A small image flow-matching model, trained from scratch.
Model: norm layernorm, patch size [4, 4].
Training: adamw at rate 0.0026, batches of 128.
Data: trained on streak pictures of flow and ridge fields, 97500 training examples, 12.5 epochs.
Rows from block 2 of a small image flow-matching model, named by matrix and row number. Rows with one number belong to one neuron. Each number is 200 + 20 x the weight over its row's rms, rounded and kept within 0 to 999. All counts start at 0. After the name is the row's rms in percent of the matrix's.
After each neuron's rows are labels from the 100 images, of 14976 (inputs lightly noised), where the neuron reaches its highest value: "top examples" is what is common among them. Only what is clearly more common there than usual is listed. The data: streak pictures of flow and ridge fields. In brackets: how many of the 100.
# fc1: MLP up (model.blocks.2.mlp.fc1.weight, 768x128), inputs 0-63
# fc2: MLP down (model.blocks.2.mlp.fc2.weight, 128x768, transposed), outputs 0-63

fc1.266,107,192,231,213,168,206,192,207,202,191,190,199,218,194,190,197,211,191,197,205,197,178,202,150,251,195,209,213,165,211,209,173,156,187,175,172,193,235,171,206,190,199,212,205,189,204,218,214,228,218,211,168,193,192,193,190,194,219,211,183,211,231,215,204,221
fc2.266,100,212,183,200,234,188,189,185,191,208,183,183,192,182,170,221,218,243,193,197,145,202,195,214,226,192,214,198,196,211,189,191,181,232,192,193,202,199,226,176,192,231,253,167,186,186,147,184,193,202,182,237,183,202,211,179,213,183,177,201,204,241,151,224,193
top examples: high contrast (91)

fc1.281,112,181,176,200,158,204,164,203,180,225,189,229,202,204,204,216,224,234,267,243,218,188,184,197,201,198,234,247,176,206,221,202,174,199,177,208,183,209,212,233,167,186,202,222,207,188,219,193,225,196,208,196,174,189,191,193,164,206,200,210,196,213,220,205,197
fc2.281,084,174,194,216,196,186,183,211,222,212,227,196,195,185,224,196,200,244,176,173,191,176,194,243,207,184,168,199,174,197,188,179,209,196,191,185,207,211,182,170,163,187,203,186,197,170,199,230,176,244,163,239,180,188,192,181,232,208,189,173,208,196,190,201,188
top examples: fine streaks (82)

fc1.362,103,240,203,200,198,205,199,204,206,169,178,233,205,214,221,224,220,237,170,188,201,173,214,199,216,188,186,221,203,202,186,200,168,279,203,197,197,175,215,188,175,209,171,216,210,220,234,220,183,188,172,194,228,202,179,159,204,214,219,215,151,218,178,197,202
fc2.362,098,196,171,181,234,191,195,203,208,189,199,212,185,185,189,247,221,181,161,206,206,192,217,204,222,199,175,192,202,189,213,191,167,169,219,157,202,198,204,191,174,213,222,194,206,214,197,219,192,200,218,197,187,144,227,208,264,209,169,187,211,233,216,185,249
top examples: fine streaks (77); high contrast (75)

fc1.203,091,199,218,207,169,196,217,184,202,176,184,204,213,184,201,195,207,194,222,180,181,234,161,181,201,221,212,222,189,163,196,218,180,207,185,193,249,223,210,180,184,223,197,150,179,197,159,178,223,180,187,211,175,190,171,204,205,194,221,190,197,217,223,216,202
fc2.203,110,194,187,219,213,197,236,230,188,156,198,213,207,194,210,161,191,181,212,206,193,175,187,211,190,224,186,189,193,226,255,214,207,190,179,187,216,191,187,170,195,197,177,206,195,189,175,229,149,228,189,220,213,172,197,204,197,203,207,196,189,203,200,221,167
top examples: fine streaks (81)

fc1.578,093,209,193,198,200,212,190,181,204,192,205,200,185,194,176,195,284,212,208,181,183,152,206,190,208,170,194,185,172,151,188,216,182,217,215,171,196,218,193,209,189,197,181,221,195,199,153,187,186,195,175,186,211,227,200,193,168,233,187,222,189,256,239,190,225
fc2.578,089,190,222,227,206,213,189,200,207,219,204,200,228,190,182,204,241,198,193,181,223,200,235,233,190,223,207,204,176,201,196,251,192,202,189,233,217,174,191,209,181,194,224,178,206,172,197,219,226,189,197,227,235,169,215,205,218,211,183,217,236,213,163,181,212
top examples: turbulent (43)

fc1.665,104,206,179,207,174,227,199,208,188,175,217,238,195,209,197,197,188,249,213,199,202,161,204,210,198,186,210,235,200,221,224,208,175,209,184,229,193,209,205,208,213,191,192,182,176,177,168,184,226,190,229,199,199,213,219,228,186,221,196,175,218,196,199,186,175
fc2.665,086,192,205,171,211,196,151,212,171,242,184,197,199,209,176,177,203,219,192,190,187,213,174,184,245,170,205,180,201,175,192,203,180,189,175,173,204,210,219,195,172,193,227,219,202,194,223,172,200,199,170,182,177,209,193,204,192,213,222,184,198,192,202,196,184
top examples: fine streaks (86)

fc1.245,100,206,208,231,195,193,207,207,199,175,204,217,206,220,190,195,195,222,186,212,192,152,187,198,201,191,190,212,210,159,175,204,185,226,209,175,211,197,205,171,195,223,199,193,203,193,193,210,188,187,195,197,179,212,196,266,186,169,203,195,174,154,160,217,251
fc2.245,098,170,177,191,201,212,159,192,197,184,175,193,193,179,201,166,176,187,152,214,178,172,226,207,228,210,215,200,195,242,229,215,205,215,210,187,223,203,170,163,193,212,204,183,211,208,193,235,178,182,190,215,203,205,175,162,240,203,184,185,188,190,221,199,184
top examples: fine streaks (85); high contrast (83)

fc1.669,102,188,204,187,155,203,181,213,195,208,225,190,205,196,192,216,201,175,195,214,198,202,194,163,210,194,217,201,172,201,197,176,168,222,208,218,187,206,143,180,190,196,204,176,217,213,231,207,226,214,212,208,180,210,238,178,178,195,188,188,199,199,213,172,224
fc2.669,099,223,214,190,201,195,215,205,179,230,194,214,204,178,184,182,181,175,190,219,171,187,227,198,223,201,218,219,210,232,243,200,223,206,190,217,203,178,218,178,175,204,199,195,205,183,251,191,209,221,169,180,185,210,206,206,195,200,201,185,202,214,225,203,206
top examples: fine streaks (81); turbulent (27)

fc1.666,133,191,196,195,174,191,180,220,207,207,164,191,221,174,201,232,189,254,196,209,201,162,207,182,202,196,186,211,204,192,227,202,244,185,208,210,184,211,218,195,174,215,209,195,241,206,209,171,208,181,191,196,178,218,193,246,202,189,218,196,232,198,168,203,214
fc2.666,119,201,187,206,176,165,198,209,196,222,206,200,202,188,235,162,181,238,186,182,195,173,201,185,200,207,191,189,197,183,201,215,180,163,187,191,217,201,180,165,173,196,213,180,214,227,190,229,187,201,207,230,203,195,201,236,240,224,214,205,236,209,180,211,173
top examples: fine streaks (96); high contrast (93)

fc1.273,109,225,189,241,205,187,170,197,182,155,187,198,192,190,158,228,180,229,191,191,228,207,192,205,212,191,190,209,188,222,194,192,181,214,196,198,236,199,169,157,187,202,226,188,205,241,209,196,207,194,188,217,185,188,223,204,200,168,217,200,167,174,158,197,198
fc2.273,090,199,191,194,176,212,213,223,194,190,188,227,226,216,212,210,211,171,233,190,184,224,174,209,186,221,177,224,206,210,184,231,187,163,189,211,222,195,210,221,216,175,197,219,202,180,221,220,175,191,205,184,194,209,175,188,213,184,201,192,236,197,229,228,219
top examples: high contrast (79)

fc1.105,091,200,178,206,201,194,191,188,238,202,191,220,194,164,208,197,211,186,190,218,218,197,211,178,193,187,212,236,163,186,181,205,205,235,203,178,185,212,207,218,193,180,215,164,200,224,218,212,192,184,184,157,208,160,251,210,196,172,215,206,189,187,185,212,205
fc2.105,114,180,198,232,197,174,206,193,197,222,179,226,206,196,201,198,218,227,240,217,183,176,199,208,172,177,200,213,190,157,201,204,204,202,182,193,173,219,227,200,193,229,237,221,197,203,223,195,225,183,195,221,201,216,204,187,197,193,217,188,219,195,237,167,223
top examples: turbulent (25)

fc1.87,078,210,169,194,199,257,212,215,184,170,190,197,195,197,181,227,222,169,228,204,245,199,180,176,217,195,224,257,214,217,213,209,175,198,186,215,191,233,187,182,199,203,208,190,204,192,195,237,207,215,192,191,202,162,187,207,182,181,142,213,228,180,190,207,180
fc2.87,089,201,187,237,198,235,176,190,220,184,188,228,203,209,216,189,213,224,193,208,172,212,221,179,212,186,203,207,213,195,193,217,190,208,178,198,202,193,215,180,174,211,210,205,190,176,185,179,177,136,195,206,215,202,212,189,234,215,267,200,155,199,190,202,184
top examples: turbulent (25)

fc1.522,085,169,211,194,196,179,208,227,207,227,215,213,205,195,188,205,202,224,202,190,178,200,209,204,192,186,206,184,188,171,197,171,199,203,181,188,241,222,187,216,171,176,178,190,202,223,153,208,192,190,212,190,200,182,207,219,244,214,208,188,176,208,202,189,163
fc2.522,095,178,209,196,194,187,219,220,189,178,168,180,205,180,214,159,165,212,224,240,238,200,175,238,174,211,183,169,183,199,192,251,201,208,189,189,239,198,200,215,172,203,202,217,201,234,178,222,195,182,197,188,190,200,175,201,170,191,189,207,202,191,218,206,217
top examples: fine streaks (90); high contrast (88)

fc1.339,096,202,179,210,148,232,164,217,169,185,216,215,225,228,196,230,225,211,215,228,213,172,215,181,229,194,224,224,188,216,206,188,181,176,212,176,200,219,225,215,206,216,224,195,181,232,213,228,219,204,221,197,196,174,205,203,169,231,169,195,199,189,223,169,203
fc2.339,100,177,195,161,210,190,190,179,225,197,201,209,211,195,241,207,235,206,240,192,182,190,209,231,216,210,251,211,188,218,191,194,219,221,247,174,219,220,207,212,183,196,213,202,178,229,170,193,172,263,196,196,196,204,227,202,203,205,209,184,210,207,178,234,244
top examples: turbulent (28)

fc1.491,094,188,165,228,213,179,208,191,222,223,183,183,245,158,220,205,222,196,220,218,204,192,211,144,216,192,230,212,175,141,214,156,209,224,186,230,193,204,203,197,185,218,218,216,220,203,197,181,178,219,184,169,174,201,185,202,222,165,175,187,191,173,206,182,210
fc2.491,107,202,211,197,201,160,191,223,178,195,246,217,178,198,200,214,174,210,180,218,177,198,220,232,208,213,205,221,187,189,239,207,225,210,200,239,204,169,204,189,181,203,201,169,184,203,160,160,192,216,186,207,212,182,178,194,197,195,207,174,203,174,192,229,177
top examples: fine streaks (78)

fc1.610,098,189,200,203,183,233,173,184,166,190,170,209,223,216,187,222,182,199,245,192,226,180,142,204,218,178,208,213,201,186,219,175,172,186,178,197,198,197,201,199,215,212,184,217,216,206,205,185,201,165,231,221,239,205,184,164,203,223,212,219,199,215,203,170,181
fc2.610,097,205,199,186,209,189,222,202,169,197,191,235,159,209,186,198,212,221,159,202,170,196,180,153,210,191,181,188,202,189,193,192,196,218,203,188,213,182,194,182,186,180,232,189,175,196,233,199,181,208,199,171,239,211,198,212,181,173,188,200,194,194,190,192,243
top examples: fine streaks (79); turbulent (27)

fc1.404,076,169,199,206,197,237,242,197,219,208,184,229,184,209,184,200,227,211,204,207,180,194,195,209,215,194,194,170,166,186,183,207,185,202,204,191,225,237,165,208,160,192,217,214,236,212,207,167,194,218,210,207,174,219,197,205,189,223,156,209,164,253,202,219,179
fc2.404,089,211,227,240,212,221,228,207,193,199,223,199,234,211,221,210,240,178,142,184,208,210,197,179,221,201,181,183,188,180,178,178,201,189,217,173,232,172,214,201,209,216,215,203,224,202,187,215,206,170,191,174,205,215,209,188,198,200,221,187,208,251,175,197,220
top examples: fine streaks (85)

fc1.667,091,184,197,206,194,224,191,189,197,232,176,219,187,150,190,215,203,236,204,198,208,215,187,180,213,202,211,176,194,217,218,211,183,210,193,216,202,163,156,231,170,155,207,202,197,189,199,223,199,216,187,201,175,168,180,148,194,194,184,206,156,220,159,198,200
fc2.667,085,188,184,215,218,192,227,202,209,197,201,204,208,230,223,209,200,220,197,197,235,196,210,200,213,205,176,188,186,198,197,223,226,180,192,167,209,220,206,231,159,238,149,202,192,201,223,220,165,221,196,209,206,208,180,229,246,194,197,197,195,223,199,222,193
top examples: fine streaks (83); high contrast (76)

fc1.445,094,200,184,219,208,196,188,183,231,229,167,181,239,174,213,200,195,192,210,210,217,185,174,162,220,172,235,222,179,145,241,160,178,205,195,194,201,217,193,190,193,228,208,176,205,207,216,200,209,188,174,166,220,188,210,216,195,178,201,195,178,205,180,209,222
fc2.445,090,165,236,185,187,191,177,171,193,217,214,233,222,201,186,215,200,184,259,179,220,213,184,195,198,177,221,206,228,184,184,203,208,223,204,206,161,198,203,205,191,165,224,182,227,178,233,195,252,190,176,196,181,208,195,208,210,183,196,206,203,204,222,224,197
top examples: fine streaks (86)

fc1.188,079,192,206,176,158,273,194,213,232,194,192,197,208,184,167,234,221,211,213,239,246,196,205,178,208,188,232,243,199,189,213,183,185,178,202,217,186,198,199,180,215,163,207,201,179,210,192,211,202,196,198,174,204,198,202,221,190,182,182,196,172,203,168,213,229
fc2.188,109,192,205,213,223,221,196,172,226,195,212,200,215,199,193,167,214,177,187,145,182,197,215,199,192,192,203,192,194,191,191,219,206,194,210,223,212,220,202,166,211,185,181,204,158,242,169,184,214,202,175,227,200,223,208,219,211,232,223,185,218,218,211,179,226
top examples: turbulent (31); pair of whorls (31)

fc1.566,080,173,225,232,200,197,197,197,187,177,201,180,221,196,194,228,223,214,212,206,220,205,160,194,233,193,226,229,197,185,220,169,156,204,205,210,209,205,182,174,179,211,173,219,215,204,198,202,211,181,184,219,235,195,174,217,215,216,210,235,175,215,199,152,231
fc2.566,085,228,206,195,207,202,213,234,235,182,194,172,189,219,171,195,235,208,207,227,172,189,188,191,190,196,193,200,196,200,219,186,192,201,176,207,202,199,225,205,181,236,208,199,171,202,178,204,182,210,219,202,235,203,200,204,222,183,199,177,202,183,196,233,209
top examples: fine streaks (78)

fc1.504,084,223,210,234,187,178,170,185,200,216,206,207,217,222,203,200,215,192,201,219,212,170,190,173,200,166,201,194,169,218,177,185,211,206,210,200,208,241,135,243,230,199,186,204,220,197,250,195,197,217,185,217,207,175,192,221,167,206,168,214,217,197,234,171,208
fc2.504,094,198,188,172,210,212,216,216,199,222,157,194,187,214,216,205,208,212,196,199,182,172,214,182,256,223,226,182,187,181,154,206,176,190,217,184,208,191,223,226,194,202,202,203,252,196,187,203,172,171,166,171,190,173,199,181,212,190,187,186,172,191,204,194,183
top examples: fine streaks (77)